Weights of a small masked image model: encoder width 256.
Rows from block 5 of the encoder of a small masked image model, named by matrix and row number. Rows with one number within an expert belong to one neuron, the router's apart. Each number is 500 + 40 x the weight over its row's rms, rounded and kept within 0 to 999. All counts start at 0. Numbers have three digits each.
Before each expert's rows are labels from the 100 images, of 14976, where the router gives the expert most weight on average: "top examples" is what is common among them. Only what is clearly more common there than usual is listed. The data: rendered landscapes of hills, water and sky.
# router: slot weights (encoder.blocks.5.mlp.router.weight, 16x256, trained with AdamW), inputs 128-255
# gate: expert gate (encoder.blocks.5.mlp.gate, 8x128x256), inputs 128-255
# up: expert up (encoder.blocks.5.mlp.up, 8x128x256), inputs 128-255
# down: expert down (encoder.blocks.5.mlp.down, 8x256x128, transposed), outputs 128-255

# expert 4
top examples: snowy peaks
router.8:530427588485512524498504474552476491469450442433502458493548524553447456530513534503489509443563529476563498535559567517506486484506464541482531495477486525404496483459512532503476479463490510580557633540485520552493544504521510495475441532465503443453547485443500529514544511474540487514484471488459501524473627572584540482510518479486510491466529507536578497512457522529508478522516
router.9:500501560529505543529498551542515469519467484458486483458550542490428542469481538419478507450418512580479510494544538472550519544515517488470525440512547515562504541496488535512489477464529429531493491512492519573513502418526494521417492489518580495483537481563484453485496463462480558437473528530489457516493557482541464499541496486516503498502486453545524641571527444455481539554529
gate.0:444553528508451496561498477503487424554530508492546524541494529500473456542497514480480514492430542506501484573595510510405482526537476553510432467451538476522491562597494519498530502538507513515513586464439407502495482431443487482537509516450495484493542519545536538590428487514509550510521535496442541491476480469485533491623499494478481511504452499558558472577546544507479535526508
up.0:442605527531523525479518552485519537480467514503563524485496588485476481499478504522537457483467596523534453530575457465426400518509465532532458472493551483497562483479549487472570447500534533449460518462466474531526510506529491514562477481470473478535486485512494505552436478511524503472520510493512532514568411476448417539514518464406522543597543462508576486539512519534407495535525
down.0:511467506502455382508460492562597435492510492524500472487419478504535481530485472534488516485416540542574531518543501413506500522517451461476421531460453453548456518495544527483497515532502550512467457545551448408409515440518486460471422513528501459486482516489571485495409443484467500494498473513504437490585502447462527519518558527472469473505500555574591529528503449485478544500579
gate.1:516503494437434520506425486485440439490521504431553529546487525585528496542583471479497490504536488478458506580512555504486499498463490477532512497438566450523497447495516491412550428511496499483401482517447474448486446495494504569521487469487547560540473522524512494568538475424521492461480518548492509473524446519448519478524521593480433500504489549546528488556507434453536533464497
up.1:497521559549509470517521509533493426531469488433553538485471473519441468486473535497558474495473483458497537560531447457533556531420517528511435549508515509539479540468493525456515484452537544527494540549423510573503469506451519473486486539475588429460520503543508446547480549459487478417518561468536445499499466535524520524534556513410497503544535560481534460528566468424484469486485
down.1:528484589517466477586507550464470429519494457447504539510509591516509437462505512514478524460498500487493535496469492498432542508482428573497470466471457434481491484474462535464476491460466540526486534478520433486465439546500478478482514594563538476551484463561484517555544447457496505456564537500471583485488451465585575540504490568420487500473558497479466498493527494513523562370491
gate.2:465514450522515549453539448523469484497527476431549560445534495521479437595460562525447549528418500502499487492471482516587485493543490499571451454533527470460542418494498427509500445528483453496491490498433541542473502518538503412485592498545496535466455506478565498532486493363583470484473521504449437495478561521461542553508584448470530544509460481534539494508447477545573493502483
up.2:562540511474439446552465510449515513506539509550503493512472554542566465453420403477483510522464530486494534475475533513497465452518588539388485515427523469468465550534470540540554536514467483536483516457609433495490467465461513534482430521493513546478540579459540524486538463576438542489489526533510560497496486522508535460515429561533471477505522513491487537475499568456442516494490
down.2:480514516527552589423520431514514561591524472548531492421579522466499541495488463512514440514497484526554558521502590526517480530480488536518510517503488482523504534427499532501479516531519463492535478524475505555467557523470496479498508540506502457488541461502452477492491537502542465462476470515595491492468516560546430408507509429528500520499545473367503509499461505517523466544520

# expert 7
top examples: night; fog; green hills
router.14:457510453524476478521566438487580517456536470477553570543471465502440540513481460486534543559506448476471521512436485473528550476438478570545480545544454506502463500533483472561527564436517553562466551559499456427548436507542570504435499428589528505526513481477511510511439508442485451447495554520541491482541435472475528575443541503495504527497483536529450489458568596407515463521564
router.15:410627509536504571471582541476501503547519562534614468458550516486422494537457513508560493580498593510585482522492446440465464477461546508511512474542540484501519519476485488536569463482577539517537519440461499554543494543472485499489502481526511541498559450520490534491449548485527522531542578494447480506526409490492483455459506460521586564489580481475413485439563496536529509517490
gate.0:520395508554490435513473442504472511457464418475489516495497427476481513505541447496442543567525524490503485412464557521484541494570468541434511514442506462478483433503569496507464558482494530466532489513562498467493495521495492424478496459498483503495466525516503475519490540518483487454587541536490525502479537464500554530494388495527520471551483510540459474507456475538505477488488
up.0:485424472511514448519494473474504558461468458501468522507494410496480530481506428533427533539536513488471469462483555479438564576551504528482580498414525472497454430518540530469511455473500501471530453521532471467488492534479521400497507476500458488578518480465470499537493484507478488457470480518574519486534525456533584568496382532526524455564501549465452484441399505561513492458497
down.0:490441537511505400547500442481473501481470402467489505529491425548525423476526434534401592471455520486476477443484544511482525470534495484445521578431515488520469460485478517494525482452475478476503475478555476461550485504530509457482474501476461510508530483501527512530523529474415434461502473498565462503506530456517625604499443532531510446518427509484507499513471481503521524500492
gate.1:551480478476480477458474500505439456472487491429569553494493501565500433489475558517492509478518502549491461350513553467460566517500439474532491524481555477509514453514616503516526459564507529530513482577440528463438415496501448485515499561504591483472517501498570461575492515478493534544480511499483531534536485529497488505501479432473460457474521520500525445538455467522539524526540
up.1:423543494493466515538481488438523539516492505550438466545501502506499517511548470500570552542471528452464579583519436556537428503464547581453504513554437533489551550505413532493478558496492490529441504427521445530532552448493486507481514507529500499517468508492458542461545499520449462455572483517448473495491534492469516560509521525548520527527527485474543522509516539498402454518506
down.1:468488540534467564543479512488516574525532551535473472456481480428496590484526473481548483544521506486530474597458446503423486448466484562533520449506436492540526503445451559476491524459439519436498473483462512561500546557509498442494509465484428519516474409496406463441451526495545487473466524494550538483501475474515474491453519546525509493526539460368461541505518545467510555529498
gate.2:504608460492460470465517517523502539481453533506512500480430490562532474563433558546518443508502515522473486458511447445456501496550485492494498541423536553426430429539545484561525459490562444504537570452482488450543499584436504526470468496527534453474538484496492457489487491526481560482517563503499464465549449488488515564468523461501478545486492520560463445507541545517480487440545
up.2:517485516576515501480467493494527602468505459427465515487563430416497525491471500502522496463448420465519469445474502420548527545534516516528559508469520511477498474486493456545479435533538490514361558585476527558506492513491579502525531445500398489497540514508515477500518471528553525442408460520532454482606536432508436575577475462523584507517400535482443487488536496448601461523481
down.2:532446486550493497430479493463473564496527432429454541431571509470538580487505445479521464482497439476500463477448479502562473542556537422558602533498565530457556455544512459543489461536489471503386510578457511571461515451487567537564538556516478510485528525474445477444542468533533499482468495545552453530512489439455460570542532463479582549466415494489448510464481510416571450482447

# expert 1
top examples: snowy peaks; noon
router.2:478526545564512543499530512447468492520498538518519504466523486476489486552535489503533483478506539474613492465503519496487496489489433488513574471457586491428524460453475517524524519546426532473445505436513472548553493518501503570527495503431515544463569536623503446517509497506441548572508530474445543490551506429497566465509525558556422564507485432522462544523460465540513470521475
router.3:531449531516563501470456496465478500474452490429485433559469494556490508533513480436507541474430477443503541465531568539524507557507475451486465539402543499464513497511460498443501489522481502403435513468506514555534543539516584484555521512466445534474541490518464536514517438496467574512433411489452497592489458452482488441475465520516455515511505458456455423500524546498505503466487
gate.0:531430540453527456539506557526526490464506499452524517535475454449530459477480447532472533451498488506486441506477473444497580491476516413526550556486418498519454523549448509473462520485571512512469609546584496490472468473504552413504442501570450517523499501494570489532469484491524551478523439481518517516464529427541533564442457452542428483539445488516424518504507457445571533438526
up.0:479509549500521455452458465499483483485455502475536525512553450509527492528524513521554475549505496524539510512513496565488477564487466539487444489483534533501493525507482479579435521505426442521457424553446607478548555465530518556478468521451480562458475481519489495506484579459479464486494506450518520490519453476455529446527583525532475488530468468530565477549556455454462467478420
down.0:475480531451523402482515433527579516541455526498550498456577415495535584495407417515535533513596435514476450459514492480481538545493530556490470472499455581552411559502515499521455510458517494501508502488493525526412523563516469453538513456454538516491517528540497530554536639488457430482541541415538488469479501502501506498538505524494496517540552494379532446487478534540479464458480
gate.1:478510537498487460579490512500523430490513533535517555513476447495530482521463530500519546526489537485462497453528433460458453488536524477480490544495499466404448488554495452521493486511532476558478541491511456546497507435510492565498465465506553526495517608492542460476493495466507446524480532519489512518586521545480511443485486499548570438514457533616426501514548520471484448467533
up.1:493481375486463522469468515430572497449506500572441521470510463519527551498491515494489513514450470507517536523459533542525522511533629457536568488527490547545553522457528585542546460537525480523510559508519464476438544461474535473502493423469408547534477515528507503533377521534525504529480460481446539457533525494458449527523489480553548561530486526497481474493459598515472489537488
down.1:489437439514444521541548562431476441457523554610477618511480485491511482536461525470487513533492534459491539512485460515476487503483501426531491409530511461512587448458464551495558528508489463448518481430480434466489501552540508459544466452488458442476484509479466486498509504453499532555493500555515465484449479528483520472478513551482569483487479524486482494489425455578452548594480
gate.2:492443505493456511534494485578450494418502504543497487464531542560477579475520580495433520488460497520432490461457518530495588482497561491553529517518482485544476463501473491468496529562449467566510558526512451453457437517486512461517541578515484582549496510495514518520489441511456530510442454522455509432467495452453518542488520493481474514461494548566474450550519462484484543435527
up.2:518408516527467519516514479555457528439485485473437536440548533497514593480564589484442502564524454555470448433492510519490647490503513503557551535432502517584502484457493506517463526529486487541501491522485466479491502500415524426473512574564497544545494415506473478520538427488490512453435501485486501481520515483501483569418520477491452516451513486533470438513433414530524554452535
down.2:422529488464474541571476530466458498432445500452467487546504454467473480519532549523462545581499511443521475468514496540530551462466550493521512494472480448523569502508464444523516567496447461510488498457515461497542494425552475552470518445555550473574528492517450501501487498567504531525503512457472445485503554509475473486460561464492521471527420591589494548503448490500483493458484

# expert 3
top examples: snowy peaks; noon
router.6:514508554535477425468464474522469494483513506479549434525538595444555496482516541447482488471519525496446515500497499547493489566491461451482532495436514473436513457447477474529535523517448474450534466472511487501523471480506496534491509515487466543484434462570553512550525416517497580479486472550500476404462464487514456465482467548543546575478467465455474464566479519502572469540496
router.7:505578508427494506562531495489541474506497550520541432503477507556570534527492505506472502547499561473538459459530510487473447554494499481455477531534484470492498454523510467575526501505424541441476443487509493547458440510591561478460473519473553479549528486534436451528583490483570510593511486519439512500456487502505463455467496459594450510463518456463497515511534497571514522542467
gate.0:473524491451515437484519462457465492480470526476507514561493483577491437514535450495433551534477516497430529509494508470514531470456527480491509534481425459495406501576477491546518530435516507522448523515572440452525483432484503487466530493553511533534518556505517529542452452523467479513502479439500467477465523469528580541520510518546462473572473546607532526498564502444457553471478
up.0:490469532522465463481538516460541590454545479583468476569482512443449508512583492443417478533552497475449508438462498448500466515535532479503557470525488510520436452517494529485578506454469489530457487535521505454537506473389529474489516481555490567486533519479515564541477419544407498480487515449516475500533491494544541540447449504485529500494572585515515476478531444514494536552463
down.0:534490585490509480481500476455500508533460456460531480549461456487476448474595568538469505567487519527471487445528524459523472485533495530539475534485498441504494489515489477535510518521500428502456478553532482530534523441423489577472534474455488516522580505457566614496539465591473536436493480482547518493466470469516481550501520473551548456536467492575423492502613554525467504498479
gate.1:495512506479467478532458502454442419507456486459501582598474523538521449540428518477478541487510519484444494501487522509528465472486573497487480540484522474427428559550504488507555509537539492507449554529547470501500515404542517540460505459461529478489542535489574517480552457538468462529501534528505524493548463429446484532546506539499532432565504526589498474502498517483455562454487
up.1:454471542484449460496540550494528453498511561510502510483484563498542498517398592493553463477481527491462533495460484463441568449566601475468548494521563518496523527490571493442524471500538500559492527541480449497380505520505592466469490467486531517464534506448441473512458522533570460489499542518511501536501505494505479504551445546458566505561473535515415494447462466517496522508555
down.1:461486489495476463521527456495422458474500448507524481456542525517502350550570565537446488467442473520533500514529490454502482490565434541528502464525537425466490469533606454469481551523496506514456415519482497544530493494542526482492491458512489481446487507501546503536515460514530521519527479461482465515502476473503503513565565513498476489537448530586578500507478477457521526503499
gate.2:483495528498541453525492509493494430462468449473532516593485472574477403488490401516417548506490547476496497488494478419527475483464485544497474532484443444420415571598520481512523486454513472517479514510533459457558465412476463515473484508502480507454498545488550556518499459498492486543477477490456508502512519447445558477545477493519459465559501534577478513528476515450557486502463
up.2:440424440443494508452458480509536473536470444521488566419507513464410565527495505463484519493467482545484496532428501518485535467494430571547437482541449527540538437486545517551482506490504479446594522554484575531373456491533499523493530464450573446511533552475463503510463446456511495543514457478558476492494497565479456525603506445456455535499522516472592448571457515523475520501491
down.2:498458484473426542502524546460545498538537522515455504444569493485470454403509519505509453514526517494472529540458519435487509450481536460616437519467457547490528468473553484502458566470542489436573431517463599509564513465458472539477450459495540520567500542482453497444450441521543516502546483525545476446500486476589489406483562536533491460461483499433456444506475489525471531454465